config = dict(
    model='image classifier',
    dataset='dashed paths with two dots that lie on the same path or on different ones',
    train_examples=295000,
    image_size=64,
    crop_scale_min=0.8,
    horizontal_flip=True,
    targets=['length'],
    num_classes=3,
    arch='caformer',
    norm='layernorm',
    norm_position='pre',
    activation='gelu',
    mlp_ratio=2,
    head_dim=48,
    fused_qkv=False,
    qk_norm=True,
    parallel_block=False,
    inner_norm=False,
    drop_path=0.05,
    patch_size=[4, 4],
    conv_stem=False,
    depths=[3, 6, 6],
    widths=[64, 128, 256],
    kernel_size=5,
    loss='cross_entropy',
    init='xavier_uniform',
    residual_init='none',
    optimizer='soap',
    beta2=0.99,
    lr=0.0012,
    beta1=0.95,
    shampoo_beta=0.95,
    eps=1e-08,
    precondition_frequency=50,
    max_precond_dim=512,
    one_sided=False,
    adamw_lr_other_params=0.00073,
    grad_clip=1.0,
    steps=11800,
    batch_size=384,
    epochs=15.4,
    lr_schedule='cosine',
    final_lr_fraction=0,
    warmup_steps=590,
    weight_decay=0.4,
    adamw_weight_decay_other_params=0.01,
)
Rows from block 9 of a small image classifier, named by matrix and row number. Rows with one number belong to one neuron. Each number is 128 + 32 x the weight over its row's rms, rounded and kept within 0 to 255. All counts start at 0. After the name is the row's rms in percent of the matrix's.
After each neuron's rows are labels from the 100 images, of 14848, where the neuron reaches its highest value: "strongest on" is what is common among them. Only what is clearly more common there than usual is listed. The data: dashed paths with two dots that lie on the same path or on different ones.
# fc1: MLP up (model.blocks.9.mlp.fc1.weight, 512x256), inputs 0-85
# fc2: MLP down (model.blocks.9.mlp.fc2.weight, 256x512, transposed), outputs 0-85

fc1.122 089 [ 84 145 127  63 114 160 144  95  99 180 159 135 123 198  98 140 102 140 133 153 128 150  83  82 105 157 183 116 144  82 171 147 141  94 156 136 151 140 126 121 136 136 169 111 162  83 157 105 187 135 171 110 161 120 146 143  97 131 100 143 177 124  65 110 106 153 128 135 145 122 103 102  69 128 119 142 121 114 104  68 158 101  86 112 117  96]
fc2.122 089 [127 108 194 156 122  98 114 150 115  88  89  78 135 112 131 122 122 127 119  79 143 103  94 168 107 116  72 142 186 173 110 197 147 203  73 114 139 135 105 122 137 122 127 147 114 157 116 157 145  76 142 113 155 152 163 143 180 144  82  54 115 117 164 151 129  80 104 115  99  97 170 196 135 182 131 201 151 126 156 207 169 135 142 114 144 146]
strongest on: long paths

fc1.135 085 [211 161 109 143 143 115 102 132 124 167 124 139 134 114 101 130 156 145 121 168 152 171 194 143 186 143 113 154 157 172 175 112 123 114  80  79  98 111 118  84 119 136 129 111 136 135 105 136 107 129 163 111 128 110 103 148 158 107 120 142 104 110 159 125 155 173 152  77 143 115 135  94 111 203 138 172 144 121  95 139 115 117 133 171  85 117]
fc2.135 086 [ 81 102 152 127 145 158 139 124 138 103 103  68 101 156 114 146  99  66  95  74 108  86 114  78 105 122 121 116 105  74 136 127 161 102 154 166 128 163 146 196 149 130 124 142 132 103 103 117 153 122 112 159 119 125 104 127 134 127 125 135 110 140 135 113 125 112 142 115 149 113 130 164 202 162 133 101  67 201 150 144 154 137 128  57 159 131]
strongest on: long paths

fc1.42 087 [104 155 141 128 170 144 114 156 110 114 140 129 145 113 132 104 142 126 137 102 184 126 125  80  97 110 111 141 155 113 142 150 133 157 144 131  52 155  80  74  99 106 146 124 104 178 153 248 108 153 114 148  84 100 145 148 127 161 155 114 126 130 167 119 137 164 164 105 134  96 150 121 144 108 157 141 123 186 158 171 116 136 128 121 127  70]
fc2.42 094 [149 114 179 105 107  97 117  91 104 159 109 140 106 133 106 131 173 172  99 119  77 131 163 137 137  77 145 112 108 130 119 147  89  93  98 131 174 117 129 138 168 178 122 175 177  82 125  30 180 149 161 137 142 166 129 127 103 119 101 125 141 174  70 126 126 100  92 145 115 129 108 100 126  96  67  94 167  98 100 106 165 174 126 167 146 183]
strongest on: short paths

fc1.383 083 [184 106 120 109 114  90 182 138 173 146 125 149 137 120 122 157 156 141 115 163 145 132 103  83 110 154 108 120  78 127 131 120 115 103 119 111 159  68 205  79 146 115 147 136 113  82  90 152 113  69 134  97 182  74 133 121 120 101 122 126 146  97  91 136 149 158 134 175 186 107  86 171 126  95 139 138  55 103  73 104  79 143 116  52 132 116]
fc2.383 080 [109 187  99 144 127 148 131  86 119 134 117  50 129 159 121 103 141 134 139  97 144  99  96 144 141 147 114 103 149 174 133  97 178 166 157 157 102 162  56 159  71 115  92 147 117 149  60 138 138 157 113 189 153 169  62 104 172 105  87 104 139 183 155 100  85  67 111  69  88 125 118 110 159 231 129 138 108 159 162 152 195 116  85 183 218 124]
strongest on: long paths

fc1.114 085 [ 86 161 116 168 125 149 101 176 180 146  91 116 138 133  83 154 146 149 152 119 131 105 177 146 144 141 144 123 142 135 115  95  44 141 130  99 118  88 146 169 121 122 160 155 120 118 125 151 109 164  96  95 160 144 116 115 139 153 133 116 155 121 131 150 110 116 123 160 157 156  49 129 138  99 102 119 128 122 109 143 123 113 184 165 117  47]
fc2.114 091 [102  88 156 130 114 101 115  74 113 132 167 145 124 134  90 107 155 144 141 216 102 169 155  88 109 153  91 136 103 155 113 162 158 161  74  97 103 138 126 125 141 100 105  91 119 112 129  94 153 134 146 103 114  92 144 150 144 120  69 134 158 147 115 103 154 164 148 128 114 102 148 139  93 108 151 137 128 143 140 155 111 122  33 136 114 132]
strongest on: many distractors

fc1.150 100 [133 138 106 133 171 148 144 110  91 153 120 193 124 102 119 133 193 153 131 124 135  66 141 167  86 120 161 112 140 166 205 124 124 130 142 154 150 158 109 152 150 117 133 136 152  58  96 156  58 123  73 152 124 100 131 141 117 105 136 103 102  78 108 100 138 104 120 122 187 171  73 157 155  93  74 156 123 126 106 153 193 134  88 144 156 148]
fc2.150 102 [112 116 165 147  76 126 136 129  94 145 183  87 155  85 102  99  95 184 100 107 105 127 126  91 139 117 119 191 119 114 144 120  88 124 151  74 130  71 121 115 180 137  75 112 120 134 168 103 132 166 170 113 109 154 110  82 121 118 159 122 119 159 173 156  79 159 134 104  91  92 188  88  67 114 122  86 127 126 158 116 113  89 118 152 121 120]
strongest on: many distractors

fc1.50 097 [120  97 106 124 140 124 131 156 172 144 114 135 137 148  90  90  95  76 116  92 120  82 165 179 114 154 169 160 114 187 140 169 108 127 178 122 147  91 104  90 194 155 160 158 137  48 133  87 129 164 167 151  63  77 103 111 128 146 180 176 146 156 145  87  95 196 100 109 113 164 168 131 133 138 169 150 135 170 127 127 144 140 170  95 151 135]
fc2.50 088 [ 93 149 145 178 116 123 101 172  70 159 168 184 135  41 148 166 118 135  94 120 139 104 137  89 119  71 122 123 124  92 113 158  79 115 124 132 126 215 186 124 127 141  46 121 100  72 116 172 152 137 120 150 126 115 229 118 109  97 116 125  84 122 139 166 144 135 174 140 201 132  99 188  50 113 119 140 113 134 147 139 150 172 100 151 119 178]
strongest on: short paths

fc1.138 097 [104 131 187  92  97 195 160 127 191 163 124 159  72  97 116 216 122 132 155 129 157 119 122 135 107 130  78 117 141 148 181 102 124 103 151  94 163 196 100 119 150 190  77 142 129 109 124 114 123 107  97 135  78 111  66 135 151 136 160 152 159 175  55 133 111 115  96 156 148 104  80 109 104 122 160 178 181 138 178  97  78 128 134 150 117 142]
fc2.138 094 [146 161  49 106 158  56 133  95 139 100 126 122 102 173 145  97 116  97 101 126 129 146  93 191 184 157 186  94  75 134  70 116 102 139 169  85 155  83 158 162  84  84 186 133 143 135 164 151  69 155 105 185 171 126 191 144 117 190 104 134 104 151 121  71 104 109 136  79 131 165 149 174 113  81 128 170 116 133 122 159 130 144  86 161 124 114]
strongest on: medium paths

fc1.420 097 [116 140  65 104 146  88 152  97  98 163 113 137 190 132 119 178 181 153 103 129 127 189 137 109 141  95 172 128 156 116 108 180 132 129 135 151 149 187 152 130  59 141  71 134 119 143 132 100 120 155 152 153 142 142 141 119 130 133 121  65 100 107 117 125 129 158 139 146 174 154 154 136  98 143 109 138 109 138 162 178 158 112 133 135  22  86]
fc2.420 094 [152  55 175 131  76 177 167 156 115  92 179 125 119 150 106 115 145 102 160 133 144  38 159 184  95 127  65  98 111 160 102  53 186  89  98 143 151 153  73 118 183  91 155 114 151 167 105 146 105 112 126  88 116  85 130 103 125 119  94 138 168 132 198 149 149 166 152 129 108  98 111 156 142 139 119 157 129 115  86  71 132  97 101 142 139 160]
strongest on: many distractors

fc1.193 085 [194 150 124 121 121 114 104 182 138  99 122 162 160 124 135 136 123  55 122 117  70 150 185 150 130 127 175  94 163  80 134  89 101 176 118  84 102 168 111 173 170 144  73 186 156  72 135 144  92 163 126  97 139  82  70 136 131  93 169 119  67 116 110 137 109 123 132  72 116 132 159 130  95 102 140  82  91 151  62 146 124  89  95 159 153 121]
fc2.193 092 [104  90  97 102 113 169 166 127 104 130 103 147  58 126 104 102 156 139  90 137 122 141  94 148  94 134 117 171 104 173 143 159 103  89 146 151 179  79 104 114 101 153 132  15 215  93 119 113 112 152 156 171  55  91 136 140  80 164 102  74 142 110 151 187 109 167 133 168 121 164 109 141 177 167 138 160 135 145 172  98 133 147  82 107 157 140]
strongest on: many distractors; long paths

fc1.96 137 [142 160 114 133  96 115 114 198 106 117 148 149 129 103  94 177 159 117  88 101 172 117  89 142 129 141 126 147 131 174 103 133 116 137  87 132 157 115  95 144 128 178 162 139  66 158 119 136 169 120 180 114 132 148  91  95 158 149  86 154 113  61 129  85  93 157 137 105 136  96 117  84 133 121 158 129  78 198 118 143 168  46 150 123  87 174]
fc2.96 130 [ 88 134 184 102 189 106 118 117 133 140 129 108 117 118 190 106 143 126  86 147  91 188 131 101 118  81 167 124 123 114 127 133 145 132 104 100 110 124 190 162 159 161 142 111 146 114 161 150 123 131 137 144  85 138 202 112  94 125  70  86 142 195 152 157  93 121 110 148 151 150 103 154 129 134  72 184  95 117 147 160 129 111 136 150  99 149]
strongest on: long paths

fc1.62 091 [172 141 147 124 116 129 170 122 106 147 119 136 146  88 178 152 175 166  97 163 133  83 198 120 150  89 164 157 128  94 132 118 179 147 124 167 143 122 178 181  93 142 110 122 118 150 104 148 177 122 169 144 135  63  89 198 144 241 173 131  92 125 109  89 176 113 127 140 153  96 116 169 108 189 188 109 171 126  65 133 113  92 123 101 189 153]
fc2.62 094 [118 127  73 153 118 162  99 143 142 164 151 132 115 121 102  96  50 102 114 106 127 160  29 134 102 172 104  90  91 136 152 140 142 116  95 129 136 115  94 155 122 154 141 124 150 114 122 142  93 184 112 140 111 192 159  77 135  88 145 105 164 110 151 169  54 166 123 141 106 162 115 141 123 110 111 103  92 156 184 111 191 106 149 172  78  99]
strongest on: long paths

fc1.124 084 [171 129 135 147 136 137 110 187 205 127  72 130 125  85 104  89  80 103 152 148  80 136 143 106 131 129 170 165 119 151 113 124  64  92 148 169 111  87 142 105  91 171 166 129  90 131  81 113  95 168 137 126 166 151 136  19  94 112 172 126  90  86 164 161 141 161 135 110 102 133 115 158 104 148  83  81 157 116 184 129 166 154 142 186  75 206]
fc2.124 090 [ 72 129 133 152 158  99 145  83  84 161 169 128 129 155 131 158 159 123 160 144 156 119 187 137 184 136  86  92 158 132 172  87 152 114  90  61 176 144 114 116 190  80 156  73 150 186 146 131 135  98 136 128 159 129 142 156 132  99  83  84 188 144  70 121 124 106 123 121 144 128 156 105  95 142  97 191 112 126 117 100 132  34 137 102 175 133]
strongest on: long paths

fc1.45 080 [129 146 117  84 160 130  96 142 137 134 115 135 163 142 185 103  98 132 136 133  91 165 135 150 144 187 141 100 135 125 157 119  87 164 103 193 108 147 125  98  90 134 169 135 132 170 127 154 146  97 119 172 136 123 170 165 120 138  92 162 173 139 108 145 121 155 126 117 180  92 167 126 160 161 136 182  77 197 109  92  70 123 155 150  53  96]
fc2.45 080 [140 156 127 130 154 103 181 139  76  97  95  92 100  70 113 138 131 142 148 107 127  86 107 119 128  51  86 151 109 135 115 112 168  81 136 100  68 153 131 113 122 102 158 156 136 114 118  91  89 145  96 143 137 141 133 102 166  74 130  75 124  48 156 151 101 107 124  62 127 100 130 148 100 118 136 117 184  81 148 124 157 108 154 124 170 208]
strongest on: long paths

fc1.134 089 [115 140 133 101 164 156 172  53 161 110 103 142 133  63  94 144 114 126  99 174 139 124 170 136 120  88 124 187 104 141 162 108 128 130 143  61 159 119 151 163 108 150 144 135 129  95 118 130 119  85 166 153 189  87 159 165 146 120  84 118 162 172 173 112 118  93 127 132 204 152  98 121  89 121 114 128 149 156 163 137 149 130 118 152 128 139]
fc2.134 088 [130 134  69 112  77  89  98 196 114 166 172 108 124 127 115 120 113 107 121  94 153 140 101 148 131 153  95 124 134 154  85 138  61 144 121 138 105 123  93 113 188  95 105 120  92 107 100 126 170 101  98 118  64  89 149 106  95 139 121 139 152 105 109  76 173 100 163 149  33 115  94 112 121 130 175 124 139 151  70  90 106 123 110  69 135  91]
strongest on: many distractors

fc1.227 113 [109 160 170 190 179  75 132 152 148 142 122 146 116  77 128 196 164  89 153  85 143 100 110  81 127 198  92 114 118 148  93 101 160 175 143 130 144  96 120 161 122 182 112 162 145  86 109  81  79 156 119 133  86  84 107 107 145 104 141 160 105 144 121 157 106 150 125  90 172 116 162 153  52 139 162 122 146 108 116 106  72 104  76 104  69 135]
fc2.227 123 [118 140  91 102 111 144 105 122 136 160 126 143 152 179 129  95  79 155  80 153  83 160  96 154 119 112 173 107  83 106 187 163 120 137 133 125 143 149  69 132 107 111 157 103 121 141 119 112 125 124 113 118 152 132  80  63 145 113 159 134 208 131 130 136 133 125  83 144  69 104 123  79 141 136 104 111 124 169 150 116 127 135 234 110 121 149]
strongest on: many distractors

fc1.339 136 [ 80 123 184 132 162 113 107 166  96 176 139 212 136 113 156 118 175 133  90 133 129 156  97 174 144 141 194 128 157 133 123 228 133 133 146 169 133 137 124 190 196 130 117 102 123 157 118  98 118 152 110 116 113 165 140 154 140 146 134 118 125 138 128  90 153  80  89 109 101 134  57 116 177  95 132 120 136 104 129 142 125  88 114  87  82 127]
fc2.339 132 [107 150 101 108 104 163 159 102  87 145 106 116  88 188 121  51 197 142 174 115 133  79 210  74 127 149  92 138 144 128  69  72 164  93  37 161 106 127 142  83 117 107 181 167 136 139  79 154 131 146 180 150 169 136 147 165 147 159 113 119 145 136 161 165  89 133 136 132 155 187 110 155 129 106 153 134 119 170  60 140 158 120 148 123 145 129]
strongest on: long paths

fc1.136 100 [ 81  74  90 173 116 161  94 122 151 133  71 114 131 127 111 122 116 130 160 130 131 106 148 162  89 227 118 186  93 152  99 119  78 162 146  81 123 185 153  79 117 128 135 133 182 105 197 151 226 128  79 121 102 124 131  55 141  99 180 118  89 153 181 114 140  89  84 103 138 139 151 112 174 117  68  94 129 126 126 129 139 145 139  93  82 139]
fc2.136 100 [103 123 162 119 179 163 163 133 154 143 169 103 120 114 159 196 118 180 108 145 132 108 140 174 115  58 150  69 139 126 165 142 142  91 152 136 125  98 138  92 159 156 111 126  65 122  95  74 131  89 103 116 149 122 152 129  88 115 159 138 131 105 141 153 196 143 186 107 120 103 100 151  94 135 143 160 160 153 132 122 131  89 151 104 113 124]
strongest on: short paths

fc1.65 113 [142  23 155 163 127 176 118 119 103 159 139 184 160 123 137 120 161 153 157 120 163 123  87 107 170 171 138 131 161 175 127 137 118 149 140  91 102 148 107  92 196  77 136 124 139 158 140 144 105 156  96 199 207 129 123 142 147 114 135 134 179 103  89 150 134 159 124 172 151 177 144 159 139 115 110 144 120 167 157 126 171 229 182 138 166 171]
fc2.65 109 [127 123 142 122 135  73 156 119 162 167  91  80 109 125  96  90 108 186 154 105 130 160 171 137 101  70 172 158 144 142 113  89 122 147 130 179 130 139 148 107 131 116  89 125 177 105 157  98  63  95 208 109  90 132 156 126 115 114 170 124 120 127 165 167 191 109 151 173 122 119  46 176 137 167 157 155 136  98  54 103  82 110 103 166 116  74]
strongest on: short paths

fc1.31 087 [128 124 101  98 155 131 120  97  91 126 108 125 132  55 123 113 149 108 180 163 172 115  84 151 194 160 112 146  98 133 106 119  65 158 128 138 160 105 115 114 131 199 120 112 125 132  61 113 129  90 101 112  74 139 153  84  94 166 111 124 117  92 163  97  82  91 101  96 133 116 132 165 170 148 134 130 121 197 156 119 160 148 114 137 143 168]
fc2.31 090 [ 93 150 121 112 147 116 132 167 157 184 134 138 136 194  88 159 121 123 101 122 117 168 140 184  75 113 144  92 134 132 113 146 148  71 130 129 111 173 129 139 149  93 100 105 109 120 188 118 126  94 153 121 169 133 120 121 128  95 180 102 157 111  78 115 130 176  95 173 120  71 133  82  39  53  71  80 144  82 119 100  59 110 104 118 101 117]
strongest on: many distractors; long paths

fc1.206 100 [110 161 172  76 166 112 121 156 172 109 102 129 144 116  92 116 104 121 129 125 187 178  87 164 139 127 158 193 135  90 100  74 102 120 169 113 103 163 118 109 127  82 116 168 163 118 107 197 118 114 158 131 121 150 118 130 136 163 122 100 102 156 190 144 127 121  66 105  99  97 112 125  94 150 108 179  74 113 107 144 121  89 142 148  92 127]
fc2.206 099 [171 139  62 114 100 121 110 187 194 186  86 114 152 166 127 123 110 127 134 104 134 108  91  98 105  98 141 147 160 159 103 166 137 121 146 112 170  94 154 136 161 149 163  82 157 180 105 180 138 123 174 205  98  93 106 157 155 103  83 115 116  76 148 137 106 114 181  63 100 115 149 109 150  85 126  88 105 184 126 101 139 183 137 134 152 142]
strongest on: many distractors; long paths

fc1.310 126 [148 104 138 119 139 123 153  87  55  67 101 116  99 120 175 116 142 137 155  61  94 114 138  68 140 119 108 117  95 114 144  59 124 102 101  69 135 182  92 122  95  57 126 118 122  94 111  54 131 133 131 154 144 113 111 154 142  92 111 169 161 122 125  79  96 116 131  95 125 160 144 123 168 113 166 114  82 171 179 139 111 164 134 148  48 140]
fc2.310 110 [120 108 161 126 129 139  60 117 203 110 144 110 189  69  84 130 151 154  58 165 162  88 150 165 141  63 150 151 225  96 142 141  93  93 148 150  75  54  75 114 143 157 108 117 113 174 144 127 140 150 131  95  96 203 136 121 121  87 125 145  87 103 138 153 123  82 117 173 164  76 183 164  94  63 162 160 134 119  98 169 113 101 128  99 116 109]
strongest on: long paths

fc1.43 102 [170 154 133  89 139 167 155  80  93 137  97 113 193 144 134 101  84 191 137  55 119 157  68 112 100 123 109 105  91 152 134  98 126 104  64 112  90 152 127  55 131 149  92 104 108  94 162 146 118 175 130 164 115 148 115 165 131 158 125 155 124 147 172  85 106 161 117 204 124 156  84 145 113 145 126 115 112 165  72 113 175 135 153 152 148  73]
fc2.43 109 [171  79 109 124 112 130  96 174 123 155 127 145 139 130 182 166 100  82 151 144 175 114 151 115 130 149 144 173 118 117 103 152  88  80 130 104  86 107 161 170 114  86 154 110 180  87 126  97 124 175 169 137  86 186 133 114 129  95 136  98 145  87  91 159 144 108 125 121 135 159 154 126 147  84 104 121  84 164 130 128 180 144 104 151 141 162]
strongest on: short paths

fc1.379 114 [125 141  82 159 111 158  87  92 126 107 139 165 168 126  69 150 125 157 125 170 138  94 130 130 136 159 118  90 136 153 115 120 173 116 156  96  83  85 149 135 162 150 117 157 107 120 147 125 155 171 189 143  87 186 142 123 132 130 127 177 109  85 145 150 142 165 124 175 173 102  71 125 127  63 116 165 189 129 114 151 125 151 120 150 131 133]
fc2.379 110 [115 128 133 149 133  96 131 108 164 111 168  73  56  98  96  97  82 110 142 152 154 130 104 125 112 147 148 137 109  70 117 170 110 167 157 129 134 125 130 121 116  95 159 116 125 121 140  88 126 101  95 116 115 121 126 153 171  41 164 116 187 123 102 145 101  88 133 121 109 137 154 102  95 169 111 114  93 106 128 105 166  87 106 103 142 118]
strongest on: short paths

fc1.290 090 [158 148 139 117  63 114 116 196 159 125  82 140 142 116  71 147 165 157 148 148 143 152 113 138 142 163 112 124 146 118 146 134 104 150 139 148  97 172 180 103 155 187  83 105 103 129 179 153  94 140 107 106  92  99 108 112 222 108 172 103 111 187 103 135 162 142 146 133 115  65 103 164 115 107 122 109 141 114 109 144 169 172 110 110 112 104]
fc2.290 090 [134 158 147 138 145 126 163  73  50 109 158 142  80 108 129 127 187 129 130 103  59  84 156 116 109 108 156 141 110 143 125 135 104 137 128  74 182 118  82 142 114 104 180 116 165 108 128 101 107 149 130 177 135 145 158 176  69 124 143 125 146 108 178 153 148 152 122 107 108 193 139  94 149 132 190 157 104 161 127  63 120  85 110 116 123 116]
strongest on: many distractors; medium paths

fc1.291 104 [104  89 142 132 103  98 162 122 139 176  84 103 107 121 175 106 169 146  74 165 111 111  84 114 125 139 121 101  42 119 138 166 165 144 143 113 112 205 104 122 158  83 132  97 141 120 170 136 152 116 161 134  83 120 161 107  74  83 170  86 138 114 153  87 104 168 138  74 121 151 105 134 132  88 161 109 152 112 123 155  82 111 177 131 110 104]
fc2.291 107 [103 129 123 116  90 155  86  71 125 145  78 135 163 144  74 141  95 117 177 136 150 119 106 141  89 175 154  88 128 141 109  75 131  62 127 171 158  61  94 135 161  81 217 138 105 169 104 145  36  83 119  80 148 166 112  85  89  98 108 133 144 147  97 142 121  97 155 135 160 157 129  76 106  94 157 132 119 137  71 151 146 146 118 127  79 216]
strongest on: many distractors; long paths

fc1.340 083 [ 89 168 135 116 121 100 148 105 149 160 139 109 160 122 150 115 137 144 167  89  78  94 177 128 137 111  85  77  57 162 115 133 152 116 157 160  85  87 140 145  95 121 135 117  58 100 109  73 158 149 137 145 176 103 115  41 162  88  90 150  80  93 114 130  86 133 124 137  90  87 127 199 101 123 172 151 155 114 177 151 136 152  81  96  92  94]
fc2.340 096 [158  63 160 147 161 127 141 147 110  93  38 122 136 133 134  90  85  90  86 126 164 139 114 187 139 117 171 184 143 181  74 123  67 124 105 106 145 157  96  94 152 149  76 149 154 155 150 127 105 148 108 109  88  93 143 216 131 184 124 126 195 134 133 143  96 128 124 164 178 172 138 101 155 104  95 115 101 125  66 102  66 142 145  72 124 136]
strongest on: long paths

fc1.428 092 [134 129 167 137 122 139 102 103 111 170 177 103 163 164 133 128 141  94 113 137 172 110 139  90 192 112 130 134 113 109 166 107  72 155 164 108 141  98 148 105 181 145 108 144 116 179 136 203 169 115 164  86 101 151 138  61 137 110  94 100 117  51 201  76 172 161 140 133 104 131  92  57 221 136 146 107  89  56 106 165 117 112 151  94 128 103]
fc2.428 097 [134 127 121  92  97 150 131 135 190 143 138 134 122 177 112 110 115 131 135 147 121 166 132 135  74 104 105 133  96 188  94  97 147  79 110 130 106  50 150 175 124  73 147 158  89 146 166 116 108  63 104 124 122  86 137 120  93  88 109 112 119 162  73 124 135 104 104 100 148 108 123 144  85 133  97 172 151 158 100 114 110  99 131 166 122 167]
strongest on: many distractors; long paths

fc1.76 083 [162 127  90 134 196 107 113 120 110 135 159 174 148 117 157 139 206 173 117 166 167 133 118 204 193  78 136 108 175 134 186 166 145 123 109 184 117  70 130 102 161 105 193  88 114 115  99 172 131  96 134 203  95 100 143 162 161 150 180 103 132 145 110 154 142  75 137 113 121 164 103 137 180 133 165 112 122 174 143 127 145 142 169 116  93 140]
fc2.76 088 [ 76 168 159  76 113 114 161 123 146  75  91  88 111 151 122 153  76  89 103 142 114 116 155  56  75 148 120 146 123 141 106  96 181 115 165  84 124 174 152 130 116 145  88 119 127 130 120 111 124 181 123 101 162 141 136 102 125 126  88 147 149 101 155  72 154 181 114  95 156 105  96 100 112  97 115 167 106 180 135 107 125 136  76 176 124 144]
strongest on: long paths

fc1.433 080 [108  59 111 141 121 113 172 136 142 177 171 133  69  70 129 109  85 139 144  79 130 130 165 148 151 130 150  86 103 142 124 115 148 135 148 148  79 155 106 123 142  31 147 118 183 151 137 124 141 121 174 118  53 115 123 102 191  96 147 139 140 145  78 172 124 137 106 164 113 102 145 104  56  98 162 164 120 133  70  99 129 117  75 155  71 102]
fc2.433 085 [139 144 115 111 123 124 125  88  82  92 113 123 117 105 137 168 126 115 130 117 122 146  76 149 180 118 166  80 131 153 151 169 112 102 114 121 161 124 131  70 124 156 145 127 190  67 140  95 142 135 119 149 116 130 176 183 123 195 128 121  82  62 111  55 150 132  93 137 156 126 164 120 197 133  94 186 207 122 109 149 128 137 146 147 110 104]
strongest on: medium paths

fc1.119 094 [186 117 127 135 132 117 117 135 159 142 156 143 104  34 107 147 145 109 156 140 107  67 121 134 156 148 100  49  93 162 116 128 120 168  96 143 146 208 135 107 139  92 105 129 127  89 138 183 160 132  62 117 117 166 142 107 142 118  96 161 148 116 117 102 124 154 158 174 121 116  96 164 113 197  73 124 133 100 186 168 135 138 124 150 121 119]
fc2.119 095 [ 93 160 115  94 178  98 138 130 127 117  80 127 113 140 124 103 136 143 131 123 125 179 100  69 124 117 162 144 145 169 155 147 185 113 127 126 116  36 172 163 125 104 116 142  95 127 139  87 180 161 160 141 102  61 100 123 124 159 128 190 127 174 150 115 162 142 133  60  78 151 152  57 115  84 134  91 118 117 123 143  87 109 139 134 180 143]
strongest on: long paths

fc1.48 102 [ 92  93 200 111 138 111 112 203 147 213 162 145  47 143 129 146 182 176 123 151 116 208 141 170 149 165  51 107  86 135 119 152 123  66 151 141 162 136 124 154 151  78 120  92 120 101 173 101 136 112 133  87 130  78 107 111  88 158 160 146 104 143 123 114  95 129 113 163 101 147 179 183 171 123  86  84 154  67 158  97  98 148 153  84 140 101]
fc2.48 116 [100  98  89 163 140 146 140 129 136  84  88  74 132  60 130  92  56 108 107 127 154 112 154 135  74 172 175 203 124 115 132  86 134  90 134  51 134 104  87 112  95 123 131  96 123 162 115 155 131 146 130 111  90 149  34  84 124 114 142 140 144 124 134 173 170 158 110  65 131  93 184  92 140 134 101 174 153 185 148 175 129 105 106 135 148 203]
strongest on: many distractors; long paths

fc1.486 087 [182 147 124  98 143 166  95 108 112 103 159 106 111 132 153 134 101 144 149 131 100 143 154 189  72 167 102  89 162 106 119 124 141 138 204 121  79  74 140 170  92 104 190 160 190 132  69 125 137 134 162 175  84 165  88 205 116 122 107 120 152 129 114 169 130 101 173 132 148  99 115 122 128 153 147 133 102 205 137 109 168  87  88  82 138 102]
fc2.486 081 [178 123 150 152  98  88 114  91 143 146 136 106 133 155 133 137 155 126 118 125 169 112 134 108 170 118 142 160 152 160 139 101  86  77  80 118 136 133 111 116 174 198 104  67  90 150 143  89 135 118  64 115 177 135 143  71 156  84 153 163 110  91 140  88 143 123  71 130  81 140 149 107 103 152 129 140 172 108 147 132 163 170 135 187  66 217]
strongest on: long paths

fc1.409 099 [132 161  75 169 141  96  80 194 169 152 119 118 106 139 194 155 146 148 147 233 129 114 137 119 161 107 173  97 202 133 147 192 147 136 143 145 175 135 140 123 133 157 121 165 114 159 137 145 118 147 157 127 114 149 132 138 145 121 113 121 156 144 148 121 105 151  63 136 168 164 151 145  98 132 140 127 126 139  83 227  98 114 130 198 132 124]
fc2.409 098 [ 89 119 142 138 116 133 166  46  69 137 131 101 130 135 111 137  78 108  82   0 119 142 134 103  57 139  89 123  95 120 104  84 115 120 134 130 111  95  85  87 119 128  61 142 166 131 100 100 136 125 102 105 174 106 168 166 101 142  92 129  97 128  65 156 158 116 212 118 128 108 114 123 132 115 156 121  85 115 198  93 141 144 135  67 144 144]
strongest on: medium paths

fc1.257 092 [204 140 153 121  74 112  80 121 174 100 127 138 143 145 132 128 128 120  97 167 103 123 122  59  80 195 120 167 133 172 153 163 148 149 169 124 173 127 133 148 142 122  93  86 177 123 147 177 120 159 112 140 125 139  88 138 171  87 113 135  96 166 100  95  64 176 137  90 112 107 132 129 144 151  62 108 134 101  66 131  56 128 183 134 139  93]
fc2.257 094 [164 130  69 153 179 132 121 115 121 111 136  67 100 141 116  95  70 177 211 116 113 183 144  86 175 101 119  71  86  93 126 139 120 137 139  71  94  79 146 152 153 158 186 153 131 128 138  80 132 135 156 136 116  87  67  86 100 160 125 146 147  94 169 134 176  89 101 136 129 124  79 113 138 149 162 125 163 174 149 109 182 106  95 192 136 147]
strongest on: many distractors